A small self-supervised image encoder, trained from scratch: 16700 steps.
Rows from block 5 of a small self-supervised image encoder, named by matrix and row number. Rows with one number belong to one neuron. Each number is 128 + 32 x the weight over its row's rms, rounded and kept within 0 to 255. All counts start at 0.
After each neuron's rows are labels from the 100 images, of 14848, where the neuron reaches its highest value: "responds to" is what is common among them. Only what is clearly more common there than usual is listed. The data: dead-leaves pictures: piles of overlapping shapes.
# fc1: MLP up (model.blocks.5.mlp.fc1.weight, 640x160), inputs 0-159
# fc2: MLP down (model.blocks.5.mlp.fc2.weight, 160x640, transposed), outputs 0-159

fc1.248 [151 123 124 131 129  89 129 141 141 120  70 104 145 167 121 112  10 175 244 130 133 121 149 132 165 144 156 113  96 140 149 147 113 152 132 164 155 147 122 164 128 165 144  84 123 107 117 137  87 148 152  90 115 154 102 114 130 160 104 143  99 124 165 185 144 110 199 158 184 129 149 118 161 128 150 185 121 119  83 138 116 143 128 144 100 176 124 126 145 114  88 155 103 120 159 169 119 146 100 142 149 129 137 154 101 159 179 139 155 153 154 154 152 201  84  83 118 158 101  97 107  29  77 101 149 110 132  99 146 181 151 151 147 117 191 128 112 136  94 171 152 153 133  97 129 158 148 114 146 157 193  74 148 176  74 132 173 117 169 107]
fc2.248 [126 128  85 118 156 140 145 148 115 104 203 107 121 125 176 124 225 120 140 129 128 116 125 118 111 154 127 154 116 125 106 116 150 184  81 120 120 152 109 164   9 133 135 141 177 121 124 147 148  99 113 127 116  90  79 139 116 156 191 140 155 118 140 134 130 133 103 137 177 101 141 151  97 117 107 100 126 103 140 118 104 130 155 129 147 176 152 124 139 129  71 145 125 152 194  93 163 143 184 118 108 137 112 119  90 100 148 107 109 133 122 153 157 119 159 102 109 125 150 137 156  12 128  97 116 116 138 253 159 183  86 131 121 138 130 114 174 176  62 140 129  59 125 153 113  86 115 130  93 115 141  44  92  97 118 117 118 160 110 129]
responds to: shaded

fc1.275 [ 96 132 124 115 120  91 146  90 110 181 142 119 142 195  93 120 132 105  75 108 185  44 194  91 182 107 116 164 138 122 138 114 112 139 124 161 126  85 123 165 108 183  93 129 147 114 198 139 160 122 110 129 140  39 120 122 148 131 108 163 127 138 124 143 149 113 133  98 116 136 116 181 162  75 126 149 101 137 157  92 132 121  20 114 172 163 109 180 151  90 120 104 192  97 117  80 106  96 108 120 161 148 115 102 141  75 166  95 168 119 112 149 101 131 100 125 177  91 104 120 167 112 183 108 121 149 131 104  81 134 103 168  44 103 170 116 130 136 103 177 126 162  96 138 131 181 149  84  83 152 120  88 124 146 131 138 168 170 150 141]
fc2.275 [161 141  78 130 116 117 146 149 118  99 211  95 133 142 157 128  48 123 109 110 133 195 159 137  97 153 137 144 137 170 103  68 129 108 100 171 165 151  93 115  86 189 150 117 141  45  78 143 138 120 168 156 115  97 186 191 115 147  76 108  66 174  91 121  91 174 134  97 161 121 104 128 112 155 142 144 114 118 129 229 107 145 136  67 154 125 106 129 163 172 121 210 151  89 120  98 129 146  74 152 100 100 130 148 131  86 162 159 147 108  81 131 104 158 132 121 154 135 140 101 136  49 143 166 138 121 147 136 140  83 125 111 130 173 163 122 150 128 132 132 177  83 108 147  92 112 140 119 139 154 142 109 132  75  86 109 142 118  76 123]
responds to: grey

fc1.580 [ 80 121 112 163 137 143 128 156 128 140 164 128 143 154 114 107 143 163 137 142 108 161 163 119  50 193 113 134 140 151 133 158 128  50 132 123 209 149  88 178 144  85 135 157 136 100  88 115 119 144  71 110 103 144  90 119 149 125 111 117 128 103 137  80  66 123 197 161 149 121 137 131 110 130 146 161 181 125   0 121 147 117 119 150 129 148 127 116 159 126 133 154  67  70 139 153 138  84 129 172 137  97 169 182 111 136 161  99 162 150 111 129 138 183 105 134 193  79 105 168 149 131 102 122 136 166 179 121  99  91 119 133 145 102 145  89 142 107  81  79 130  92 132  78  79 135 106 113 119 147 100  84 123 138 109 132 138 110 104 136]
fc2.580 [124 112  96 147 164 116 142 158  87 135 112 126  88 104 124 112 130 109 129  98 101  87 102 109 100 151 113 172 142 165  83 119 100 153  99 149  34 146 166  97  82 120 123  75 105 125 155  83 139 114 158 157 135 115 125 114 137  83 101 131 107 174  98 173 174 113 156  64 129 195 142 122 111 112 149 118 144 176 114 116 151 154 144 137 115 106 149 136 195 109 107 147 150  45 156 152 128 137 183  97  81 183 185 134  83  82 165 116 189 152 142 145 119 151  43 133 119  91 148 166 125  67 114 150 101 103 150 114 116 120 118 119 143 186 107 148 126  95 143  95 199 201 102 162 123 153  99 118 168 129  79 161 177 142 115 149 124 162  76 184]
responds to: mixed sizes; grey

fc1.438 [129 136 136  67 199  88 155 132  81 172 110 143 112 147 139 103 206 183 193  78  95 134 125 134 169 138 155 135 118 180 145 150 107 135 107 141 120  73 116 130 112 103 130 154 140 122 125  66 125 101 115  65  73 124 179 178  23 124  69 141 101 127 123 179 192 119 208 117  66 122  83 138 151 177 122 131 127 170 115 142 122 188 155 158 119 152 150 142 114 106 143 176 144 133 150 121 102 122 126 166 126 127  88 133 107 131 191 109 116 140 141 103 120  70 132 134  80 167 134 135  90 166 152 166 119 133  90 139  99 153 107 147 137 155 170 162 128 134 157 135 130  86 172 116 106 206 145  97 143 139 142 114  88  87 146  93 133 103  96 159]
fc2.438 [140 139 148 111 241 158 141  91 168 121  85 119 102 137 119 101  56  95  64 144 133 161  96 183 113 134 107  79 149 182 109  95  74 148 175 164 120 123 186 171 193 127 125 149 119 151 135 164 110 131 128  52 147 142 128 137 118 108 107 105 103 153 106 148  84 146 153 135 148 157 160 122 118 138 156 152 190 126 164 107 169 155 128 112 158  86 131 126 142 104 150 173 149 154  54  86  75  51 140 117 141 139 149 153 128 117 121 154 135  85 145 101 153 130 126 145  98 118 155  88 100 220 122 124 161  98 104  67 129  80 168 119 111  71 128 156 104 165 172 157 151 119  79 135 108 103  88  96 147 149 117 149  95 144 139 114 117 110  74 118]
responds to: large pieces

fc1.418 [116  99 103 148 137 119 167 155 150 128 144 255 142 133 100 104 143 133 150 111 217 124 140 113 137 109 106 112 115 165  83 131 127 127 160 145  95  45 108 158 117   0 102 120 127 169 122 138 111 151 104 175 124 108 131 125 163 128 121 105 155 113 113 116 102 116 135 136 144 135 126 129  93 133 138 127 193 113 136 155 145 134 133 133 132 134 115 161 123 136  56 148 127 133 123 120 122 112 119 121 146 163 105 105 111 155 168 158 129 111 127 119 141 124 128   0 121 124 123 147 156 108 162  73 150 135 149 131 147 132 101 121  93  97 130 141  96 106  75 147  95  91 112 140 147 104 151 121 116 130  87 122 116 140 153 137 128 160 139 120]
fc2.418 [126 145 110 115 150 108 118 111 191 145 146 192  77 122 138 148  94  79 115 116 113  97 138  71 165  70 153  97 130  87  97 153 121 135  90 132 153  73 177  83 162 210 236 159  80 130 126 135 141 139 126 164 120 135  99 153 225 128 119 169 116 136 150 123  93 145  97 113 108 107 133 131 113 152 156  83 151 211  62 140 122 158 142 130  85 158  64 103 112 151 125 176 143 160 133  77 143 124  96 128 145 168  95  95 143 116 153 159  92 113 105 117 105 128 104 147  70 141 144 108 105 156 153  99 111 146 108 120 109 170 112 153 102 140 140  82 138 121 163 118 108 163  75 162  92  94  95 126 155 167 138 126 118 130 127 189 139 169  66 174]
responds to: pastel

fc1.231 [133 174 140  85 150 138 159  98  90 113  91 141 132 129 124 143 150 150 188  78 137 132 143 116 115 115 148 119 123 106 142 154 142  60 115  61  99 142 151 141 151 127 189  95 139 145 162 109 130  98  79 130 165 147 115 152 158 144  68 120 174 109 147  47 126 129 103 156 182 172 161  69 143 169 133 179 135 157 141 117 133 145 115  20 183 131 161  84 205 158 166 173 127  94 150 125 133 122 144 156  95 169  87 118 158 113  88 125 171 127  76 141 110 138 112 129 139 127  94 145 162 142 193 120 144 137 208 108  92 147 147 150 132 123 108 104 160  79 115 186 141 142 153 134 162 130  66 124  77 144 128 183  83 177 102 103  82 119 132 149]
fc2.231 [152 150 119 192 147 130 159 180 138 194 137 147 101 145 174 159 109  93 106 166 104 121  89 103 189  96 117 119 128 114 174 125 146 124 107  95 143 130  70 157 112 138 137 177 100  92  99  72  90 133 104 100  88 146 155 110  97  64 137 153 127 125 141  49  79 104 137 122 143  85 136 167 139 111 107 148  94  95  83 148 176 178 126 185 185  82  97 103 117 177 159 163 163 136 120  79 139 144 192 167  93  95 140 144 129 116 167 137 160 100 141 122 112 140 165 108 124 141  71 159 129 151 148 132 103 111 151 102 139 134  46 188  74 114 143 106 140  76 123  99 124 107  53 129 112 159 176 167 109 107 104 109 133 128 141 127 132 114 208 180]
responds to: grey

fc1.51 [141 127  92 129 123 140 103 131 126 105 103 130 137 183 139 148  12 181 230 109 148 132 145 114 150 121 147  97 117 154 115 164  85 168 120 144 177 171 138 164 128 157 140  72  88 106  97 124 113 184 119 104 113 146 113  87 160 113  80 136 102 120 165 193 161 120 216 134 179 103 161 143 209 101 117 156 123 146 116 133 124 139 110 120  92 148 117 160 144 131 109 134 120 146 161 166 117 174 120 159 134 132 117 161 121 144 158 126 177 126 127 158 154 210 118  84  91 198 130 111  83  14 104 116 122 106 140  78 137 122 130 123 126  93 169 121 120 135  84 151 133 160 128 106 119 154 165 151 113 132 199 130 153 136 116 139 177 127 131 123]
fc2.51 [115 141  73 117 160 133 137 137 106 120 197 118 104 128 160 165 219 116 139 125 135 127 127 121 105 153 107 156 107 151 104 118 153 160  74 125 106 152 102 154  30 145 128 159 167 125 132 151 141 101 110 155 120  78  78 123 108 153 194 133 169 120 149 133 121 119 122 139 164  90 138 165  94 130 127 109 113 119 152 114  87 138 131 138 141 172 137 121 137 127 115 135 120 144 194  95 163 151 194 133 110 128 111 123  76  95 144 115 118 143 114 155 157 112 161 116 112 129 154 144 140   0 126  88 103 131 161 249 153 168  84 122 120 124 142 107 168 180  60 126 141  64 115 145 121  75 112 118  96 122 130  52 112 110 144  85  97 163 131 123]
responds to: shaded; small pieces

fc1.598 [131 137 147  89 148 147 117  78 164 105 104 109 165 110 157 119  56  48  93 125 139 154 136 104  85 114 128  88 158  79  90 144 150 141  82 164 147 157 124 155  96 136 130 150 136 196  89 161 130 171  88 163 123  97 142 117 127 166 159 141 136 117 216 134 102 134 179 123 148 111 132 134 183 144  79 139 135 118 143 122 130 192 132 110 148 163  67 136  95 169 118 119 141 194 109 187  92 124 108 107 197 114 128 106  92 122  71 129 156  77  38 128 151 115 161 152 114 123  87 132 119  35 139 142 182  89  95 132 168  97 124 117  89 180 132 166 176 119  87 195 136 127 118 137 144 128 112 141 160 159 121 137 138 107 120 136 146 108 105  75]
fc2.598 [101  91 105 197  78 172 110 121  94 199 175 104 154  99 125 114 152 130 192 155 112 151 141 150 144 100  65 159 105 186 140 150 114 151  74 102 112 152 101 193 115 102 121 111  99 132 176 155 128 117 109 174 118 115 114 149 112 136 141 125 133 151 106 156 146 140 167  93 135 111  98 113 103 125 140 104 111 135 145 137 156 112  88  76 127 153  61 101 141 137  46 118 148 154 163 148 144 166 140  96 109 153 158 107 117 125 151 156 140 119 153 182 142 137 132 125 135 132 112 136 110   6 114  28  46 125 155 211 126 184 110 104 145 116 130 105 172 126  61 127 116 134 155 121 155 136 149 114 145 101 119  92  90 136 148  85 132 160 121 184]
responds to: grey

fc1.116 [143  75 117 126 125  82 166 101 185 180 142 134 144 197 114 110 172 129 138 125 159 134 199 139 164 133 115 165 132 156  77 147 123 133 134 120  80  96 128 120 153 174 222 118 117 106 106 142 130 174 164  49 149 118 101 137 154  97 155  84 140 132 102 136 131 119 150 120  79 149 138 125 233  55 138 155 189 151 103 105 159 133 174 192 121 131 126 141 147 132 128 154 142 173 106  96 115 169  87 116  95 161 140 134 121  59 122 158 115 119 130 156 125 147 108 116  79 169 148 113 131 113  97 169 126 178 164 138 123  58 138 171  68 130 137 134 140 157 110 118 127 131 127 111 104 141 197 112 221 128 110  98 120  98 115 115 120 190 141 120]
fc2.116 [140 166 169 161 168 127 110 106 141  83 148 136 133 125 118  98  66 164 102 109 146 152 110 107  94 121 170 201 131 100 181 143  83 112 146 143 138 110  62 177  96 168 195 112 125 118 166  99 126  58  89 131 188 142 135  89 153 172 129 122 138 133  90 155  79 136 103 115 156 124 130  44 117 124 155  91 105  65 101 197 153 129 115 113 112 153 149 125  74  81 101 131  82 143  41 142 116 139 128 155  83 134 109 144 158  85 134 153 156 149 144  98 153 144  92 141 154 180  99 131 127 144 196 157 139  75 133 104 129 145  67 175 130 181 109 120 143 134 150 128 118 129 139 130 150 148 121 127 230 110 116 178 111 111  99  82 110 114 157 144]
responds to: textured

fc1.562 [141 160 166 188 130 130  89 166 165 147 136 132 107 138 133 155 145 111 247 158 123  97 121 145 131 161 142  84 172 152 120 173 122 158 137 116 125 142  68 130 151 102 143 114 198 112 145  99 105 101 130 119 118 180  80 141  97 124 143 142 100 158 119 132 158 142 111 103  87  96  27  76  64 127 113  95 122 136 150 139 139 128  94 154 151 113 160 114 115 190 153 145 143 134 107 149 163 110  86 178 129 123 176 148 150 123 155 135 128 137 176 145 111 110  89 144 109  92 145 131 159 175  91  79 173 111 110 178  71  87 146 111 107 125 112 150  83 144 127 153  97 105  67  74 128 158 117 118 104 122 131  86 153 115  77 127  98 139 216  37]
fc2.562 [117 134 170  54 175 139 185 128 141  85  74 148  86 205 176 130 141 140 175 105 132  90 115 123 185 155 119 149 155 120 139  72 104  89  84 136 147 122 144 126  95 128 143 111 103 136 162 123 104 119 131  41 153 169 127 143  43  54 118 104 122 173 112 144 154 119  74 123 140 105 118 169 158 139 126  86 150 155 128  80 118  76 120 131 164 112  78  76 126 158 152 123 155 104 109 166 106 119 133 151 104 175 148  85 120 127  97 142 161 109 133 194 173  96 113 143 117 148  84 117 152 218 123 145 127 134 136 119  51 134 174 205 132  97 155 167 153 143  91 112 131 139  92  95 116 105 128 146 147 157  71 127 140 124 126 138 130 171 181 121]
responds to: grey

fc1.78 [132 152  98 132 127 140  96 106 115  94  69 125 126 169 129 173  47 165 227 106 148 152 150  99 148  93 164  88 121 152 140 153  95 173 111 115 166 183 138 155 121 149 140  90  80 149 116 144 143 198 110 101 111 145 124  97 161 130  79 155 116 115 150 180 135 103 202 100 197  92 152 150 221  82 112 140 136 158 114 153 119 128 117 105  83 148 108 161 128 155 120 128 139 146 162 165  86 176 120 153 139 115 135 147 123 121 136 115 183 135 140 140 148 199 149  79 108 184 127 118 101   0 132 121  97 128 128  80 137 117 136 114 117 108 161 133 163 140  91 126 163 139 133 101 115 147 169 140 109 141 173 166 170 126 101 119 167 143 116 104]
fc2.78 [130 147  81 118 177 116 137 141 110 143 184 117 108 130 165 171 224 122 128 118 135 128 145 125  96 146  96 158 116 156  94 118 149 172  62 123 114 155 108 144  49 147 132 156 161 116 145 136 142 102 102 154 124  74  82  96 119 146 203 122 172 126 142 136 118 152 126 149 155  90 136 142  99 129 133 120 100 125 139 100  86 136 131 139 127 159 130 123 129 126 114 138 122 150 201  95 169 152 174 123 114 149 112 130  70 106 149 124 115 159 104 160 152 126 150 116 122 145 155 144 124  10 128  82 112 151 146 250 164 171  76 116 114 114 137  97 172 162  40 119 145  67 121 140 101  89 110 126 103 124 158  49 113 100 146  81 105 170 140 129]
responds to: shaded

fc1.201 [221 119 108 148 160 142 177  84 139 107 105 108 111 155 141 137 179  87  99 167 158 134  86 167  88 127 146 169 145 171 100 159 101  86 142 139 117 163  94 155  85 126 113  59  93 130 162 196 162 157  96 172 171 169 103 178 229 108 213  99 152  77 141  83 135  94 103 162 143 138 114 123 173 111  96  91  99 125 149 119 100 124 194 129 107 107  98 152 131 117 123 102 133  91 107  58 152 131 115 118 159 119 165 100 199 112 134 140 122  75 155 151 173 137 107 126 115 128 140 152 148 146 175  97 159 149 101 144 117 104 111 116 138 140 111 119 134 132  81 118  77  72 120 135 162 109 159 145 108 138 103 136 168 145  79  76 166 162 149 135]
fc2.201 [185 164  97  99 149 124 122  98 155 114  83 102 133  72  96 141 183 122  80 101 157  90 140 135 117 130  85  66 178 162  85 117 100 157 180  97 148  82 139 137 186 117 134 189 105 165 164 127 139 129 130 106 108 128 179 136 120 169 134 183 108 137  98 173 104 122 197 140 190 147 152  99  75 133 134 119 149 214  71  90 132 107 103 105  69 132 164 118 104 135 134 165 114  79 118  31  62 144 114  86 139 133 121 155 143  99  97 137 167  97 112 103 154 105 150 195 108 130 122 146 163 135 205 157  97 145 102 134 142 135 120 131 158 157 122 112 143 134 134 143  92 139 152 120 189 114 141 158 123 154 113 141  79  62 133 104 155 100  97 115]
responds to: mixed sizes

fc1.375 [114 102 104  88 189 163 137 151  97 113 125 132 118  41 153 102 159 127  93 144 155 138 132 133 112 135 157 135  14 127 138 131 154 106 147 183 103 126 139 154 131 148 150  99 110 141  67  95 167 170 145 128  96 124 146 113 165 208 128  88 132 111 144 106 134 128 150 116 136 121 195 107 165 134  97 126 155  84 130 123 182 116 121 131 127  56 112 108 123 156 125 131 102 168 156 123 152 103  79 146 120 117 168 163  65 172 167 148  87 122 137 119 157 114 120 135  89 175 196  93 111 103  73 115 143 140 125  86  59 116 164 169  90 148 113 134 169 127 113 111 148  80 204 159 111 127 111 138 114 188  96 128 122 167 184 128 109  78  45 124]
fc2.375 [172 153 121  77 124 123 102 145 143  89 105 135  82 146 159 149 133 138  99 112 109 133 133 147 123 114 175 156  85 169  90 137 133 145 104  79 159 174 152 125 129 133 114  70 133 130  80 133 139 109 126 141  66 101 127 130 173 156 131  42 108  71 150 166 144  96 137 103 133 149  89 110 171 177 161 127 135 143 147 134 119 110 119 117  92 118 129 168 140 130 121 170 199 192 125 190 162 107 178  96 155 129  86  89 137 139  80 156 111 151 121 137 115 102 114 176 121 118 156 139 160 122 124 125 111 103 129 161  24  98 127 163  89 108  92 139 137 105 132 144 129 111 101 129 107 106 181 148 154  53  92  32 181 113 210  96 133 194 182 140]
responds to: large pieces; ring; grey

fc1.472 [155 114 186  91 102 149 138 149 120 117 115 119 167 157 145 120 121 104 221 123 147 140 141 161 114  74 172 116  81 166 139 126 141 179 101 118 139 182 126 162  87 121 125  52 151 201 185 108 173 151  97  55 144 121 142 159 180 127 137  73 113 116 160 124 127 136 168 153 168 128 144 151 149 111 145 113  98 106  97 142 115 102  81 111  76 132  98 148 137 113 108 115 136 104 158 172 119 156 159 155 111 157  87 134 107 150  88  83 141 106 132 138  96 176  96 104 162 137 126 172 104  82 135  85 169 129 150  97 118 146 170  71  60 171 157 168 213  86  49 145 183 149 114  99 125 143 169 138 116 120 179 148 104 155 118 117 156 167 141 100]
fc2.472 [ 95 141  39  87 138 118 178 133 131 148 203 141 103 138 140 108 192 100 126  89 140 133 174 125 114 181  95 189 140 133  79 130  98 165  83 103 140 112 125 164  18 101 123 146 169 144 137 150 163 157  77  95 117 146 108 147  94 166 176 135 182 116 150 154 124 143 104 138 148 111 121 155 173 121 129  91 103 124 110 111  82 110 111 140 138 133 159 135 147 127 137 131 100 143 142 104 180 141 172 125  89 181 136 128  95 110 140 102 120 107 140 152 183 163 130 142 113 138 144 173 114  22 113 116 122 149 144 246 151 131  92 128 116 130 118 137 139 155 106 104 118  91 106 146 106  83 105 107 105 169 181  70 115 118 107  73  82 156  95 131]
responds to: shaded; pastel

fc1.597 [157 146 139  89 157 102 115  66 129 146 112 119 148 104  81 114 164 128 114  78 124 105 136  97 155 143 212  78 167 176 153 164 137 117 123 109 154 151 138 105 223 116 145 183 160 141 112 127  66 145  90  94 161 158 135 209 111 117  50 138 167 148 128  83 142 131 167 150  31 146 113  97 108 161 170 146 141 116 131 124 128 233 102 142 128 149 140 161 172 129 147 174 155 146 102  98  94 104 124 134 155 123 136 173  95 127 153 124 117 118  44 150  88 114  98 121  81 124 167 114 154  55 162 134 112  74 187 142  75 164 135 119 163 135 134 136 149 118 114 142 146 115 154 100 111 157 160 127 140 131 152  93 125 118 106 133  98 119 126 144]
fc2.597 [148 167 130 123 162 137 202 108 123 168 121 126 141  98 121 112 105 145 120 132 156 102 131  95 113 134 150 158 191 117 109 114  91 166 104  99 136 132 129 143 119 123 134 150 131  92  88 105 132  87 110 147 107 168 155  98 154 108  85 107 141 134 107  39 131 186 192 165 182 124 171 103 144 131 129 146 165 148 116  73 131  94 114 140 144 170 129 119 118 145 176 161 103  96 131  88 139 134 135 126 167 142 109 111 125 141 175 116  39  75 128 154 136 141 155 114 104 153  61  54 111 157  71 169  90  99 158  78 103  81 126 109 141 242 198 163 111  79 109 129 121 131  88  53  82 166  77 113 175 138 156 140 126 140 138 143 143 130 148 154]
responds to: large pieces

fc1.95 [ 74 118 114 103  68 154 148  27 107 142 124 162 143 243 107 160 152 170 130 160 158 180 100 130 142 142 152 126 150 169 141 117 142 129 121 152  86 128 118 124 179 188 182 161 150 134 136 157 122  90  88  88 154  67 125 129 175 142 108 144 171 118 139 130 142  86 157 101 112 170 130 131 178 134 121 173 127 124 119 111 130 181 125 132 134 129 124 104 109  87 156 108  36 116 133  78 119 125 108 186 136 182 145  97 149 130 148 116 131 114 122 110 102 144 191 150  93  58  58 107 163 132 150 138 140  85 146 132 156  95 170 111  39 151 182 108  95 117  92  53 131 127 131 115 126 137 138 105  97 142 129  96 124 112 154 112 151 142 107 114]
fc2.95 [ 66 163 171 148 144 151 148  92 144 129  60 131 166 245 112 149  86 119 138 124  98 139 120 104 142 167 195 139 116 125 114 144  87 105 101 137 106 149  76  94  98 172 200 148 129 107 138 179 119 129 114 121 130  98 162 138 121 141 101 120 123 160  77  85 132 154 109 164  95 139  59 103 100 119 140 146 159 133  83 132 109 134 140 161 138 102 147 130 159 106 131 112 170 132 162 110 191  87 203 110 169  86  95 141 171 106 183 106  95 172 116 171 154 153  93 131  87 184 125 110 120 161 115 154 136  54 129 134  73  69 110 122  69 163  58 154 158 113 130 123 133 127 187 130 126 131  76 119 114 114 134  99 146 147 125 124 164  78 137 138]
responds to: textured; grey

fc1.331 [122 159 148 147 146  95 102 165 174 132 102  29 115  77 109  98 123 115 154 181 175 139 187 164 129 165 191 126 141 194 111 146 142 103 161  97 178 134 103  93 132 114 136 169 178  68  71 133 124 146 130  74 156 151 127 133 133 170 137 162 115 127 111 142  88 170 148 139 101 115 157 169 127 218 149 171 166 134 141 127  74 122 123 139 183 111 203  91 115 106 104 218 101 179 144 141 124 108 137 112 153 140 164 203 112 196 109 136 100 117 126 116 145  85 105 143 137 152 118 141 156 175 109  99 135 129 131 181 141 136 154  99 131 107 122 142 118 134 170 146  98 106 182 155  76 131 135 103 133 134 132  82  92 172 162 136 133  95 151  94]
fc2.331 [125 180 125 174 134  82 143 124  93 151 107  68 150 127  90 143 113 115  99 138 163 140  72 131 107  99 146 121 134 174  73 132  90 147  73 175 117 120 144 118  71  82 185  91 151 150  97 129 123 154 165  88  99 103 116  63 145 148 100 173 137  79 178  88  80  65 209 156 158 152 130 125 112 141 121 146 187 152  88 115 140 154 149 148 109 129 197 139 169 122 187 144 108 114 138 155 120 169 109 115 161  75 140 113 122 116 133 104 118 155 125 180 162 102 131 196 183 219 136 136 150 166  98 133 154 104 148  76 147 118 110 159 113 148  82 123  98 180 160 127 138 134 118  96 114 112 160 126 116  75 105 109 159  83 130 160  76 104  84 106]
responds to: pastel

fc1.594 [109  75 122 116 154 134 125 120 135 127 114 146 170 135  89 184 127 183  99 155 160 138 120 143 110 125 149 136 173 104 108 158  85 123  26 167 130 136 125 120 164 136 151 126 115 147 151  56 137 136 109 101 103 196  87 178 125 111 110  94 146 123 168 169 119 118  54 129 167 163 149 150 167 156 140 144 141 101 134 234 149 139 154 118 156 131 170  91  60 151 136  99 117 104 106 112 155 134 100 160 165 124 146  78 170  94 152 152 126  57  56 172 230 116 113 118 142 147 117 161 106 174 169 109 198 137 135 142  81 131 167 122 121 130 124 125 117 146  84 165 104 155 104 146 140 164 137 146 142  86 108 122  84 147 118 150  96 151 117 182]
fc2.594 [126 120 183 145 148  95 143 118 128 127 112 109 107 100 113 162  85 117 189 113 147 154  92 169 166  82 177 171 166 186 124 140 149 114  74 111 186 102 167  62 134 118 175 179 130  81 139  61  61 119 138  87 154 150 120 105 145  22 177 170 186 140 155 108 157  85 154 103 123 112 125  95 112 113 146 159 170 142 147  91 118 152 118 103 119 172 102 155  80 112 132 146 123 135 135 105 105 125 143  97 108 110 191  94 114 128 126 104 144  78 155 121 133 198 135  96 105 132 155 118  94 159 163 110  60 121 160 142 140 105 102 131 162 214 163  94 131 116 144 147 121 151  87 121 125 153 153 129  91 107 106 127 135 172  99  48 146  78 130 127]
responds to: grey

fc1.180 [141 103  88 167 129  84 109 108 141  95 152 135 159 126 127 139 159 166 117 120 112 127 172 143 148 168 152 146 123  91 148 203 209 120 166 167 106  80 170 114 134 110 104 130 120  70 142 136  84 144 119 117 139 122 100 135 141 116 137  78 115  77 156  65 103 152 100 115 147 135 217 132 112 127 114  89 137 119 146 147 163 121 148 121 145  81 119 156 139 152 119 184 100 119  81 104 182  98 250  92 163 102 216 123 140  50 141 121 125  97 147 166 132  97 200 119 126 161  83 131 184 115 131  98 148 113  96 132 104 115 159  94 192 132 114  83 117 104 129 159  90 131  99 119 138 114 145 113 174 126 110  71  95 178 117  80 128 137 114 137]
fc2.180 [148 104 139  54  75 137 110 120 113 136 112 123 127 108 126 140 162 104 102 132 117 184 122 150  67 127 108  91 118  98 132 160 153 136 214 121 127 150 120 136 169 109 173  91 155 153 188  70 126 126 150 136 130  90 131 110 142  21 137 164  81 153 133  57 117 114 173 146 158 192 101 146 127 134 170 141 142 124 111 164 103 126 148 145 114 187 100 108  76 120 109 195 147 146  97  85 118  97 202 113 150 184 159  79 132 141  92 110 131 148 163  91 104 114  88 134 134 115 146 119 138 156 165 123 148  98 126 130 104 174 156 184 117 195 119 114 133  92 194 114 145 158 161 111 119  99 127  98 102  91  95 129 139  75 124 134 194  83 112  71]
responds to: grey

fc1.148 [123 147 129 132 132 131 134 145 156 104  61 123 161 142 124 107  41 176 231 132 152  90 147 127 152 125 136 116  86 181 134 136 126 144 163 114 165 127 140  98 111 151 140  75  90 121 111 149 139 132 138 112 115 176 103 106 139 103  94 150  78 147 153 206 198 114 224 145 210 127 157 118 159 132 152 148 126 126 123 119 141 154  93 135  92 126 150 159 135 112 128 146 112 160 163 183 112 136 118 170 119 153 123 153 114 131 198 137 112 142 118 162 154 227  97 111 136 132 157 101  89  48 106  89 152 136 154  54 169 179 150 126 141 142 150 137  83 118 124 137 162 177 111  91 114 197 178 131 120 125 104 143 132 126  84 147 144 158 135 114]
fc2.148 [106 125  93 121 157 132 136 145 110 143 223 111 115 120 158 125 212 131 122 130 122  98 127 125 115 156 128 156 117 135 123 116 136 173 101 119 110 158  98 155  16 123 130 148 172 108 130 160 131 107  98 158 126  89 100 155 116 169 181 127 153 124 136 136 122 126 118 143 143  92 141 151 100 114 112  99 123 119 126 114 112 125 141 112 144 160 142 125 125 131 132 156 110 148 207  70 150 162 176 135  82 122 104 106 103 106 141 100 104 152 117 138 156 136 140 116 111 107 145 136 140   0 132  60 123 119 155 255 169 189  75 141 122 133 133 118 150 164  47 138 126  76 129 152 128  87 125 137  92 122 150  56 125 101 138 128 143 145 127 130]
responds to: shaded

fc1.315 [146 108 116 103  56 109 128  65 132 180 147 124  94  51 170 124  96 166 160 120 106 145  98 146  80 142 134 140 121 160 155 133 110 127 126 124 137 128 141  94 138 112 107 130  13 165 145 132 167 153 129 129 138 191  72 111 117 177  99 166 151 152  83 108 135 123 110 164 123 128 115 139 196  85 113 162 153 133  67 137  78 149 153  79 139  98 111 145 117 122 121  92  93 105 111 127 102 124 121 144 126 125 127  88 114  99 130 118  76 158 106 126  99 122 129 117 166 119 155 148 107 123 101  53 129 152  68 179 128  98 100 153 140 174 192 165 189 139 118  25 154  99 131 135 122 168 164  82 151 171  64 141 113 164 183 150 146 153  94 112]
fc2.315 [117 150  48 113 153 124  99 132 150 132 147 121 160 185 165 101 178 145 167 180 115 110 146 136 128 127 133 188 116 125 116 135 146 106 112 137 183 113 165 129 102 109  65 122 146 171 143 119 109 154 178  88 148 176  80 133 110 112  55  78 120 161 123 153 180  98 101 112 161 148 171 153 161 131 166 119 141 119 144 101 174 141 159  75 124  91 103 153 154 133  70 129 111  72 110  97  66 119 143 131 149 146 126  91 117 135 138 122 129 159 150 151 153  81  75 145 154  92 171 131  57 150  95 131 104 142 153 151 155 108 121  94 139  89 139 155  78 114 135  50 125 196 107 157 110  60 163 132 136  66 208 150  94  79 133 149 127  95 171  84]
responds to: textured; pastel